{"arch": "gmlp", "model": "image classifier", "dataset": "reaction-diffusion patterns (Gray-Scott)", "train_examples": 47500, "image_size": 32, "crop_scale_min": 1, "horizontal_flip": true, "translate": 0.12, "targets": ["setting", "palette"], "num_classes": [15, 7], "norm": "layernorm", "mlp_ratio": 3, "drop_path": 0.05, "patch_size": [4, 4], "conv_stem": false, "layers": 16, "width": 192, "label_smoothing": 0.2, "loss": "cross_entropy", "residual_init": "scaled_by_depth", "optimizer": "adamw", "lr": 0.0022, "beta1": 0.9, "beta2": 0.999, "eps": 1e-08, "steps": 7400, "batch_size": 128, "epochs": 19.9, "lr_schedule": "cosine", "final_lr_fraction": 0.01, "warmup_steps": 370, "weight_decay": 0.3}
Rows from block 13 of a small image classifier, named by matrix and row number. Rows with one number belong to one neuron. Each number is 500 + 25 x the weight over its row's rms, rounded and kept within 0 to 999. All counts start at 0. Numbers have three digits each.
After each neuron's rows are labels from the 100 images, of 14976, where the neuron reaches its largest size: "top examples" is what is common among them. Only what is clearly more common there than usual is listed. The data: reaction-diffusion patterns (Gray-Scott). In brackets: how many of the 100.
# u: gMLP up (value half) (model.blocks.13.mixer.u.weight, 288x192), inputs 96-143
# v: gMLP up (gate half) (model.blocks.13.mixer.v.weight, 288x192), inputs 96-143
# out: gMLP down (model.blocks.13.mixer.out.weight, 192x288, transposed), outputs 96-143

u.171:523506470470482511484524478471552530467458517478493525477508499493508462500466450511527495478494508487516479533495491523492489540511496496518538
v.171:526500504516471542481520480470498551484478493467499523485469468503509480492482481469509534469475505511512516483487531510498522531513515446509526
out.171:535492455476494541464540454460496514485482499457495536493470479517525467510496449536526512462475491489480513516508520521529469523493513500510481
top examples: vivid (100)

u.142:466504508472496488520557506500524516439542426525490527461486488516474486489535478569490489489509485445485517571479485512524467482500530467498501
v.142:544499505509523513532532541517480534509491519546513537478517509501491503463478504451497522516492512468522504427556546531476487468518520464524478
out.142:522507504519508510504496508494529529496494549504497547474489519479523509502479512484524490479480487532504477464487505491491470495491482505500496
top examples: pastel (36); feed 0.054 kill 0.062 (30)

u.16:475521476487517508487502506500533442482485508522503495555489501487510512478489477475548477505486510506535465501472522491470489475484481538523514
v.16:501482506488508480469540514532507491470461511457480544511482483526504498468502479453540526527525466484545481465517504514471525496487508471492513
out.16:491545469507518487492509517522480493478480517500485475530484470510483508534483510502539507525487470472492535485501487496514501480479517459490458
top examples: cool (98); feed 0.03 kill 0.062 (27)

u.156:473464520490480495509512486476530487496558490506467522488512530467506491521501503516483469455497482538500472512470482547503508484536471514519546
v.156:459464531520484494510514512472509493498552518494494529480493537479483502513513500517484461474516461527502503511472497519511532483493471494500512
out.156:477493510510512516495489504466499479521549499528468507470520538485481533550532521522483494493511458514493506516483478528504540510498451512510518
top examples: dark (100)

u.77:477466524489498484514513498496545542443482477481536504504505450484545507496530477505496488505514513465495535504485525567508479486517514475513562
v.77:542498493489508510498562482457510520477497484472495491467546486497484527477490506449508536478495452417472525494506505532516526493521521423532502
out.77:499516513506500549548567498472518502555523511482479522509491474467478501466494467451486485465484476487487496498465529512487510469525417539517499
top examples: feed 0.018 kill 0.051 (84); vivid (56)

u.237:495492524492507472524522490525522515495430477384571508494483464528533453496502503516494511522532491502502542510502535452516507473507472500497537
v.237:487504517451534533520520506470515495485548453581478554501493495501485457451513476491497486493489514448522513508505503499488460485487509482526563
out.237:515504445492488547529511518484487488518540487574469519492522522487481507523494512517492491479465503500509480514505495509475470488518554518504325
top examples: embossed (65); pastel (47)

u.114:520554500545482488527494497499504534501508467505500503476494473484505512497496489513521459499463530460470474482500484512504469494480547474488508
v.114:487491511443547507525509511467503496515538474568494548486485510495509484450512470478498497482492533439529514494513492502470468471488501478526558
out.114:485493498482491546462488511503515478464441527426479504531527494501499482491500515501522495492511454518527512517499468506551479536525517531465557
top examples: feed 0.03 kill 0.062 (51)

u.28:487522483463529461520472520494532509474496496490535499473497486461499517471508490504520503491478510505516515497516484508517481489467474519476569
v.28:507491507484469455498516481500496524479535476477491514489481475566526464494499468479487503516496483450468516530560503536531536480487529449473468
out.28:508490528488515531499529469446499493558587519505501520501516502481464471514494495510486500490493512495509485554478512502468512480486482518498408
top examples: feed 0.039 kill 0.058 (65); dark (48)

u.277:503514506484532493497509521500506482526462494472537524535479493502514428442487479499511537504524528494551517521526498530495518456478515465461512
v.277:503490521417539507492519487499526487451528485561488516522502518520509442473493495456489494478533531469519487482507548536449485511479502498502560
out.277:504518482510483495507504471482457496497501492518488506475517499519492508537510513497495495510487490499481498549511504508525478501524496497521306
top examples: embossed (98); feed 0.026 kill 0.055 (25); feed 0.03 kill 0.057 (25)

u.41:490507490502500532496552501489512503497556486544504520484467503490444476491497490533467494457508480453513463490475517491498441488514502467459518
v.41:517488522452506479540520531506494509484474495503486536455528483502501494427500476485531503524525492455539495480527483507500536466526479468523520
out.41:517487521491513479465497508494526521518464509531471511485531503526521499520488481481487502509472487561513499472491494483474506519510505513488599
top examples: feed 0.026 kill 0.055 (51); grey (40); feed 0.03 kill 0.057 (34)

u.95:493460516490498501493488489518525530509553500513496477467486466461506492513526493531512521463527494521515445490477536517493518484484498509462563
v.95:510481508517558513509482533546493498445480481504529467474499509511456494504487515532511549528538504543523527503515498512513480537505538485484497
out.95:490523512533501485533516514487517507535541514525485501437508509456447547519497507521508513468510486528514503518462500472505507503521432532491500
top examples: dark (71); stretched (67); feed 0.054 kill 0.062 (39)

u.276:503482511474510459511521509507546496481527502444482489465473500462511490499510483480499498467512501471542466446508506533488514532534441486520555
v.276:508532496470507428470498513530500526460476486476498496493513491533550482492464502425542484535504520426483505499530544542504520481488533506458492
out.276:510515527517494497497482514480527484542562536459522461494514516463491507556536478525487515448509495520510483478487506518506516518522506513492479
top examples: feed 0.039 kill 0.058 (89); grey (54)

u.263:516468536461525474497491481460498508496489527453557481471471475501535567483458490490535538500494530496495490518513484479481488525485485489448516
v.263:491485519450540445513473504519555517429484500506524517529487509484549483492497493485530489488506531482539486491502548563482523493492510519491539
out.263:504500480474503569528528488482476483497523490550454522493535513502480474518508496546487483477492481515500471510515519488508493479518510551526391
top examples: vivid (70); feed 0.018 kill 0.051 (47)

u.61:483446503508493472507506489515517513478452506425546519549469455515551467478472447491502498487550519528521416480482505522483527449479460492517586
v.61:496494512448537483500465490522519488445504482537512491526497504543506429500508514488506494491525512511507503488560549534500489524494517520459515
out.61:514513496502523584529533494466516501512552509545444522463519496448466516489508503545489508447486468495493558503480529468530456501524521512478508
top examples: feed 0.022 kill 0.051 (50); dark (41)

u.121:501479522486507456503510493482528500498518490481523484476490489460527468520522472524501491463523507513494457489472522537482504506506460506503595
v.121:483517503487503469509519506462490478483501559487519466476498538513504476514474486471498501490551515494523504497525522539504564484511497495496507
out.121:524499492495502522471510486469525480523561496492468519465504541485476504549518510492477519481495441498495495502516503552499525530506488482497431
top examples: dark (99); feed 0.062 kill 0.061 (35); feed 0.058 kill 0.065 (30)

u.44:447507487501487485499477485509509480442488512506471491484479510472545549509487512492491504461519473543517519521491478452541524545550520534504513
v.44:525532516517488507538527522469515506526509537511525521492526500493502512493471479451497489524489499430490505439517517540473528460498493501536487
out.44:530486496469528512502544490489490497492516499512538521511510511500531473479496502494502512492518514482519488434506515525448498498479452481534492
top examples: feed 0.078 kill 0.061 (100); pastel (50)

u.1:517494505517502504547523528487511475502447511535502485494485513470525458468482462551507563503503504530500508495474495488491486508508512470498565
v.1:513508515425503471490520485468522474435503487495484524493501507529526465474447472439489522499487528453479491476507556567508554493494514507522523
out.1:547493482494462558481476474469503513487473450478483536483495491525507510488512474510495523472450482503465502504519516496549494502514497505538533
top examples: vivid (67); warm (33)

u.124:428484482510552479521505493496497504479509506522547548489508540464509450459459505500521450503459541509520516527492466492515465488463514483528523
v.124:441480486503531448563507527511508510495548514519525543503508509476502475436459505468533473519487545485539499497510472494493478494498491447509512
out.124:448491489530545464537483520537495534515496519520543504475515521469472473477461527509546479530480557504520531511518459495511471503478512450508519
top examples: pastel (100); feed 0.058 kill 0.065 (29)

u.163:465535484481510492500470501487510477526519476540500514519510504503586465499430467483514505512466565498512543498525496503489496471479487551527505
v.163:502487523452485465518527510483508501477516527473531475486494478511474484481520475513517492495535472443512502529558512545521547470468517474467507
out.163:488502482489514511542514488518463486474535515479522488492472467501477490487511489566523494487528510457505499553509498503529469469502474491506384
top examples: feed 0.026 kill 0.055 (43); grey (34)

u.206:498521473475506529470483475461536498506545467522505524492521498471480480511513535486506534526468491450486522515484482492514467488464519467466502
v.206:482499480485500446491518484471536489462491462450486516497513512489503498500518533481494512512479474436505529519539482532503517490485546446466520
out.206:478530494504483472527527490462521482505498499453530544488515481467511498495449495479496440451432509514500493507486529497495492492514499532508548
top examples: feed 0.018 kill 0.051 (100); cool (39)

u.251:469507538501459507534480509531528466516446516455496497530500517522527481463477480514516527457497524503524540510493494529508535514484498503512515
v.251:497494514418531516495497496500530471451516463577492514521489496531500434488506495464493501476553528467521481490532545522454504509493495518482562
out.251:500506462524499505518515483486449493491501504536512498479524462480483492537504517521516496513485497479468478522519511512502461486499500506514316
top examples: embossed (84); feed 0.026 kill 0.055 (32); palette: warm (32); feed 0.03 kill 0.057 (27)

u.165:477529474462519441473465481477516490508525498475504518550510476503544470512512502507486486494482556468504506528550477495485503503468521535459495
v.165:504495463452559476488471496488560476463527493487533492544500492456502519511489534497513490470481523478510493495502509528480528486480501538486496
out.165:484521511509485467495520503522452516502481488495525506441498476529480487513489467505487467512507510508494493530507512525499465493492497493489455
top examples: feed 0.018 kill 0.051 (83); stretched (51); grey (35)

u.10:469540471514525522485526515491496461483473504532482508521499507511508506515485504499519485500481483510506490502478520473519458478481461503514490
v.10:473504503502515494486537537488498473483474514502479521526499501527487494492529470504536509502474447493501493501483487505503505485459492493506508
out.10:482519489523506523467516531490488470515486518525464486542493498509491516533499504479515491511480440520496520481461486507507502488484505480514518
top examples: cool (99)

u.102:547511473487478510504536482504514511457468511476499502461533469506541494508474450513537544486503503491502476508513533513499484547526470504520493
v.102:517516483512467508496520504502484530457499499483498479459516444522503509522509473499551550501495504503497501504520545501509496551517503473496473
out.102:539513471492473520481518480474524488487512503458460491467488484501516495512483458547532547458512479486504498517502514512507509547524502512494530
top examples: vivid (81)

u.64:499459498468503522466512475501531519474516496524519502527490457489519495482527463548517497466514502505477499501465486507511459474488502506484572
v.64:473512514508480470484509480486520497528538503511488540495455495506520460510487476468487495503470459482468497515518475520517497507485514486460490
out.64:484477556518513481531513522498497485533543552447506488483477509452481499480502470519516514487533518502554473549457515491496546495521448527508457
top examples: feed 0.039 kill 0.058 (74); dark (42)

u.84:485490487497454529470526488479536482495499470509506486519502492519495455504484489525469521532502494466486530529537486492514526474434540484455519
v.84:519482538497481486487510516505499552517512528499492498527518469497539507507505450438503461516518505467511488487520554555476499440505505503521520
out.84:525496500471521465504486534516509496461493545487519520479523543484514515452470510494528489495516516520543476504470467495501503494483470516516499
top examples: feed 0.022 kill 0.051 (100); cool (41)

u.104:501505502466528519477462481509508500546532525522492479504469494478492494481524481495483515445526500506528487511482514490474499525455504542471562
v.104:488544496491516490516454495512504486497519534515533499511481470463463533473496496507534471444531539492552461478489498473500471486479436531494542
out.104:498475503508483527536540519490498495467471464525515488534501487536520453521522473490447499490516502488485476477554532530473487495542523447515531
top examples: feed 0.062 kill 0.061 (100); pastel (46)

u.229:499474515513517518528475515493533470521474520510501509492485524455489522460504487485493513470503521543542454487451489487450522530516469538537539
v.229:518525511524464454467529496514507510543496484443504547475517514505488499488414506429482467550492505445481499487492522529496537486471512496489513
out.229:565459484462491515539545497464532508438475455509509560457529498500513464470450499519520547496470494512485514504510513511515488487494552479515526
top examples: pastel (78); feed 0.046 kill 0.063 (61); feed 0.078 kill 0.061 (27)

u.3:505518503491505530494470520476498511503521512550486497509498523466438502505524515520482503493434496501492456516494501514504519529488511532518478
v.3:510496533455522454503484508501557499453501463522484524503499498540505468476525508466514519509517486452525501476533528547490519481478515488476546
out.3:487475524515482489491540470508535524502464493438521509498479477508526491475480496504497499511531514506494530469470497493498501481506468468494678
top examples: embossed (66); feed 0.03 kill 0.062 (48); grey (32)

u.18:478527501480504528465510490462508519553510500551504505503485467495518451516548473527466496504483507502502501483523544513487453488484526524474534
v.18:493482534470501495505543501471514521499509480515497520532510442515528477507554440513466465494478518446494506485520536554487473457550532475507517
out.18:548495523492523484495482521510521519443476526495492494468512526499543473468468492523536538507536518509525508503514467525533490505473530495480464
top examples: feed 0.022 kill 0.051 (100); warm (33)

u.273:486486491519503522505495481481530470482463525549534516486455467507481469542523522463511519489487464487488476489526467511517480478490495487487484
v.273:489486522428562464500527497498546464464517493560493501533497503524549437482460471448481499489538523477518485481524538528475495497489521522486537
out.273:495524497477516473472503519504453491460498517452461478488534518460510517500497499512486487491466511507499508502492543498548512507546520528532542
top examples: feed 0.03 kill 0.062 (38)

u.208:465493488459530443515487526497504469461510463570519521517526515471488520468465473512530437488441516493528476552481479477482481464479501561540537
v.208:503516479485449453447519491502502490479482525459488481490537487525569494530486494428528485529508485471460498499526533546518538520528532497473503
out.208:468475521468531514532510514510489531491505474540508490530530477501497466485516476490494491512488516483495510503508484525494478508499535439487520
top examples: cool (85); embossed (85); feed 0.046 kill 0.063 (29)

u.199:523460540472458495455500487503523557501498538516513513544540442526520443528507463471521471519511464496471472476551524540527490473470526470472520
v.199:514558480505509490497475498485486467537522508463508523485518539439486572490476557450508494506474513475511507529467492494488509504508483506519457
out.199:473478486529504559527518504494491528496528506516512515507440479492516509492514475525479512472534481499497521479490544490521462483522467495500496
top examples: feed 0.018 kill 0.051 (66); warm (32); feed 0.046 kill 0.063 (29)

u.79:498490502436530535509538508492517482467521484455506537525469475492475465481538467511460473431499476454521502529455570494519509486517487537488521
v.79:489486500444509528511536502485507479476504490441529529521462472504472478468548461499496468434499480448498488525459540522523535479514499490525523
out.79:526484527499474511483497524520488513518441472518498475501510499539480465516496477500482527506508502545518488461506501489494526514519527476489610
top examples: feed 0.026 kill 0.055 (82)

u.135:479516494465510490512466479496508498405475504518541509498535512511554456521443500503530478507497524471526482479527513548513503505492497451525494
v.135:506504534484527474491488508500553538492529475515497539506487508506518489466485502443519506532493493443506509503511525528479496488444509499467522
out.135:523518475483498515429501487478504479527523539483487519506513518486528499525528492496510489464474476512480454494484458484549492525492493512503496
top examples: feed 0.03 kill 0.062 (98)

u.134:482506509496526495560474495529507519403468485469535499507490488498511447474509505494522502500514534461531518503526520507526475484486514458469500
v.134:469534528495499453495509520500554485485483536485530510562477509481533514483480487455508452488518527469538510486487507513468529509491477541503520
out.134:470541448507497523487518499485464501485523489527493502472512502500529514529544503497476496505506476491446469511514516509514491508521486486526350
top examples: feed 0.03 kill 0.062 (95); cool (44)

u.101:469485512471502486499513495473551491484527476481513504504491470483505495504575481538486458474517499480538466495511491518484502474499474488483591
v.101:491533480527510474521520509502467514480490495491507502455512523509512533481461498469484524536495506472472560507504501498523556493522525453541468
out.101:495541490507509508507527496482475503527514498541501493468538501509454499532494499517512504516510500511471502527484512497497502497494446523509336
top examples: dark (49)

u.172:460524470521467510448494451478520473517547493516504482529474505479473515514550488533465478440502493485475481531456517460496486549509503530495510
v.172:537473559464513485533523538524482499469484489450469517490490471531513493452517462463496492488503477468499481485499521525507557474511477475537493
out.172:502482501538512537501505535530495535495451474539484491487487507524497513485475486536494549520516487559502534460455517451519515525530509509491527
top examples: feed 0.026 kill 0.055 (50); feed 0.03 kill 0.057 (43); warm (40)

u.201:508477499474526528525520501483518517482553461489503539508473478491463471471497484546496495466478525461510530569490528484487493458493547526458504
v.201:488490504435500519502536494451521468515529505485536561510483486501464473481520460520478464483479479438522497523508501544514509462440517490488532
out.201:511483489506490511512519488508487491522429486481507465487523462527477476514492490478491536532478490549505519518513483486523510507500474464489606
top examples: feed 0.026 kill 0.055 (81)

u.48:460452503489552494520487496498504482498493498512566537511506551458487442445482497490518453503447543518512502526507468497510469497474514477531556
v.48:493473507470530474539458538499489495510523523509495508467487531467499493457457499460480504487458525483542502475541495539494514516494523471519525
out.48:456489464490540501529496487525498548485506491498547523486502510472467489455476532514531480506479545487491548519522479477526479498480530455500485
top examples: pastel (100); feed 0.062 kill 0.061 (42)

u.131:475524488484475458500541482481487485503512494468472522444500475525550505489525484477461503497505472452514537500545508515491526487528542434510508
v.131:477475522517540508517472541531480503472461548497568477544470508502491493494492494516501508516509523538529517468500516504492494503481517502493477
out.131:518495493500525528497508509495478507443473481560509498520541521526556465539522495522491505533508493517475470496523530509478460496510518494532432
top examples: vivid (53); feed 0.039 kill 0.058 (45)

u.215:517531501465529527498532486454518496501500497562507515493508446486511494479545485529515509497495497485501509466474480476478450458492453497525539
v.215:480533496495488468491495523495520520505502477494530521513465521506465483488513490463511489540483481461490509542505505515517479505446515496469508
out.215:467512516517500471503513520517518510544507510480473508478480498470474528479490486481494487493488487515523492534442535465498521508510465551492538
top examples: feed 0.039 kill 0.058 (81); warm (71)

u.183:534509465469500476468501480471531472519497493449492500523553494506496474505497509504514520513501545458501486543529484512473531475453514538484521
v.183:520510516485516506535538513480488482517503526489529510509509489499473523457474505456467493480498480448507491458512526514466554459495475507553493
out.183:479499518529471484489484493505493511475527492497480484480493480520477471546539470526475500493522479489485485528535496518564466509528559446422444
top examples: feed 0.014 kill 0.047 (94); stretched (87)

u.148:481568492490470496478485475461517460511515526481493505511484479487529512499487500495487467459526518497508476486486466460511496529544441531524503
v.148:484509487518521528554483501479571491498532479505491488532529512470479520496481522471486512492462503469508523519487515503494516496505541528491492
out.148:510502526490511425464490497507476519535516516461523483475487499502505494490515471503499502517506531489511508495507492540464497517466535479474528
top examples: feed 0.078 kill 0.061 (67); dark (41); feed 0.058 kill 0.065 (33)

u.259:506530504487506483488477494466518461519534491528526508513520545487530474505423519514527478510481575481527514492530529497445503459463503565529533
v.259:500496491489498487515539499490484493505499537449530478502517492500490515487484498492508496536510481439507536518539507498514543470467512470488478
out.259:493493508483511506529539507517470504456516491477518477504508479501488479507493471529497491505539519475497516535506508521518485494538514479505420
top examples: embossed (68); stretched (54); cool (41); feed 0.026 kill 0.055 (39)

u.2:502476515502499541512561513506505498448501492498509532511478494528511470492522462499467487488533476471528477473494526499476520498523491460513502
v.2:518472530490495506525564512492505459510497497460490518516493496519492484457538465445462479480516461467500464496490520543443554484534494452556516
out.2:504500520534478514441493522492501499530475496506513468533501545500522489539497501481463515513514504528492471470491492509463507525520538476507570
top examples: feed 0.026 kill 0.055 (74)

u.22:472493494483539499486475510505497507487493484539546545493492531496500452465496486525544447504434550493513525512517468495490464477466521502517541
v.22:527505504503439491461527491508507489490483513448484491500524463529550527520512489452481527521524464494477516487523532529500539512530519499490508
out.22:471497524489532454519507495513505554507485507519533511490526493483497450474474485480529473527466541490513517512502480501503469509471556481472510
top examples: feed 0.039 kill 0.058 (50); pastel (47); vivid (38)

u.221:433495484500559476526508503492503510475509496529545546485515548463496451465456509508534453502470538507523519530498467483515465487468505476520520
v.221:439484492498529449557492511516496522496546504526531566495498527472496475461477503462533450517467535487520500508524457499514486470481504458508503
out.221:447486474531549482537491511509488525517493502520521519470507548468477473473466534518532469517471535516509535525518466504515475497473506468524528
top examples: pastel (100)

u.29:498506473476498489511466504483509495455493478549523500521522464506537488501514460496523487515444534487486501483559493538529510507507463519493502
v.29:507498506489506422461524493537513539506519476483478532482510494515559483490469494424507495550503507455479509502535517563487518505490543487463512
out.29:492484508526506486486493490484521467542564529479465494523484544490483474535466513545499546494502496530534464560453469452501513512494502509463490
top examples: feed 0.039 kill 0.058 (100); grey (41); pastel (33)

u.256:511483512503480471518480494498525541530486516486487519502523490474552516493462509491529525527505489495478490522490500518507548539498496553476489
v.256:533494536517502551545497550488491517530494546543522523511494489504442517433500480460475520483521484471535497433514526505472509467505496496519495
out.256:490506480496508513498483497477472472469512496527576494508462529524523470486496487526483496498507521497528488512538524487493480507492516457529540
top examples: feed 0.078 kill 0.061 (80); warm (32)

u.211:484518480512540538499524479477501504522473491558529542501480519497477480486521467512527532500534450497495485554499501487508497496459489476468527
v.211:476528498481513455482506512503478485428499526521490471472527498542534484523513485532523492514541502486469546500595530507527507512507562495501479
out.211:478534451490510517500520487490472490467480489499491514477512497496530486523525508532510482506496485505458518511506504497527464494517490497521289
top examples: embossed (93); warm (39)

u.53:513464542510495552524517522499512517514511517487507511542462486513485438496544437481476468483526507486501471489484531547483493469505495495509502
v.53:500507471491497455459470456509550516484494516449495481544467477485542506528515523524479514482502497495478536489508488523513501495484532508451490
out.53:526497499502510488549499531530471485459490550481536499469494506480493515450483507504559509486524521485536499510502501489505486472493480499523422
top examples: feed 0.022 kill 0.051 (100)

u.103:511511500449480461545482499479518483444518485535490491513525469518542505504466485505504513484476524447517517486559533559479551447516508483505507
v.103:497490504520493492498549501480552494538521499458488541495481511487470519444479510459490497505494462454497510511479462488473521500489494499488517
out.103:480513483523502525442494492486499503553534504487486508504472551482519537496531507471475505505493460496473484505469500466507522533504481502502471
top examples: feed 0.03 kill 0.062 (79); pastel (36)

u.209:478477463502528485514517479484510517474464508475531523471499544455521451494472472520528459498451530505507504527499479531513475516498497492516522
v.209:497465475497528496522523477491501502482481496479537547480495561464496467487467501495514480473475519498520517491514477529519483533513510480512500
out.209:496481496517514497494512470493503518526481533467508519467485532482492471500458467529533488478491523533523516528502484526515492541484496488533504
top examples: pastel (85); feed 0.058 kill 0.065 (43)

u.57:487505481412514478542493497488528444427479487510480479497520483513529465502463517491478518467513515487553509460549526539489561500528523478509509
v.57:514498525529486510512559509492538502530509511477484543497488502494429517443504500456497507515508468467503504512485470477493511496493473500488504
out.57:508514443494494516446497473479501525516541502490495504488476508483521531497540501501480528484499474485469487494493494453537499540480500492478500
top examples: feed 0.03 kill 0.062 (85); grey (32)

u.98:514490478510502475509526521518518480512455475447519504528495504528551404473477473502510477543531517470526498547511536458474523479490443487468518
v.98:499485523425560461514478490513546479467528478553490515507495502519539440484473496446493515485503529461531480478528578542477495487498508540471542
out.98:510507457510487525508501496490461505512513511491471491479498494479483522535529513506491482501474481518492518505509503512507490503519555509515343
top examples: feed 0.022 kill 0.051 (53); pastel (48); feed 0.018 kill 0.051 (26)

u.83:532515507497496499486465478480516506478537480481510510527520516511489515498488529493543489523541531440471455525538500502475518493441492531486494
v.83:532491510470535504515535517484494508537506518506506531489498487491510512443492489432451531484495494447509491425524553535459541468524493494526509
out.83:480511463522505492484498511516484483452489508487487501474513508505505471562492500493514488510492496518472492495501491501590468526529523471491415
top examples: feed 0.014 kill 0.047 (87); stretched (64)

u.268:482501505521476506521536489498490463502494527519505478480557488498486476487485491466502506493489429495480495498501478510537515555516491499498523
v.268:522493509482508436465520494512521541504505456473480546487519517506536475482465498424535481543497497443495495524503527569493532499472521500472527
out.268:513488483483467465506496529536517505482521498486493496516449516496492514493500493552480496452493496514504480492496496470490495483500502493493634
top examples: feed 0.03 kill 0.062 (60); pastel (36)

u.223:537490493461540481504511517500497478511476474483507511515513497537467449467523465469498488525490540452548512482524466482451438465448491513486522
v.223:530501533503505525549524547481503497520492537522523535508505495481465522446507473482467493491508488448525507438516533506458522475503469500534507
out.223:515547480553445504503505487501500497495504516485475491473514497500466522550498507489505496492493460521438456550496514494560501491528477506505401
top examples: feed 0.014 kill 0.047 (62); stretched (60)

u.264:496514477508526533489527483504523481472447496512500527535478495505504493472474463513561485498485506510525496508477525493496467480500488523521511
v.264:522492497488490485479540523519508499475434520456475508508471495500513493479453464488545514512493481491533506466490534538506528509516494491497515
out.264:511533496511504506453512506505487484530463525485465489543492455529494497535490483468525510516493464488487502456485473487499504491483512488494450
top examples: cool (53); vivid (47); feed 0.058 kill 0.065 (32)

u.284:479498519521510542490490503492480475492461502489482482533507506507435456500529479494489475521491480536492509552518518492520505543477536586436472
v.284:519505485473507456472513488511503539467486504492481520496514521507562473502464489440533472525490509454498525485521544569499499493493520476468494
out.284:493498481500520499462544474510477510485462485502501487491511492509519500486467522469493512534498506486443504480500499508497483497511501453518407
top examples: cool (66); feed 0.018 kill 0.051 (45); feed 0.022 kill 0.051 (41)

u.99:495543490428485449480485490474506498475493467546502518488506466523535469505561501495510485511478505471485501464586457521513502506494481477472521
v.99:471516495490504472447491479508531533499535477461479514490466489495542485499480516476503501527494508473471525517499501531513493495463525507449512
out.99:459504490524502505447528487473502510538541522470480506521486514493524483551509484519467502481491476533502474508485527485513504511516509489489396
top examples: feed 0.039 kill 0.058 (100); warm (44)

u.267:491470536543483528492499521512523531539497530516482483480444495480467513460536452498473548496546470504495487487454511501520546538495481497473516
v.267:501534475491505474494458487498490473413467509512530493518527529495494495525465551491549492506504527511502498476534519530503516510484541509491469
out.267:515515427494485518487510447440492465516516505474526484529494495494516481522526491534494479470489495459490475536523464487522484501485449478512475
top examples: embossed (75); stretched (58); feed 0.034 kill 0.0618 (34); feed 0.054 kill 0.062 (34)

u.89:527536516467498466521539504480557519505502510517475489466531494472498510468469497489480514485513479483501481504496484500478534478514468511486517
v.89:458508491535485485486487501528525509476492517460532484527464508445547521517462507555527441481509537539493478528472501491535482497503490515506511
out.89:496499479486546487481489518506479540506538479488532462499478522483517525440558520516483533505531518481488557482490517500456503510478501468509571
top examples: feed 0.078 kill 0.061 (100); pastel (64)

u.130:506516457505505467530503514520487478479524497456540481476536502507491476527503445522544508507484495524521487482485509489486516503529545560459538
v.130:496538488465533443485484511521520525461498517524494475483503502522562464514494493454545487524510491432486528478530556553518504489492501472471499
out.130:491513479503497506483519534477484525552537504518527500490517481517489504525503522519518546500492496501488510542514533523486512495530522441467394
top examples: cool (92); embossed (72); feed 0.022 kill 0.051 (43)

u.243:522489520519483475510453500504534506484512493467555483522475491484502508506529470494504538513505506494522509526508524477475535556508500517494466
v.243:494489500432554468512506497480538458464543508554492514529499510515537446488452472428481517487511536481517481489525530529472513486484514546495527
out.243:515506480509503523524525512516468493467492491518491519504518488523478487518489481509481490501516494514469484497515487510524441504518580479512365
top examples: vivid (44)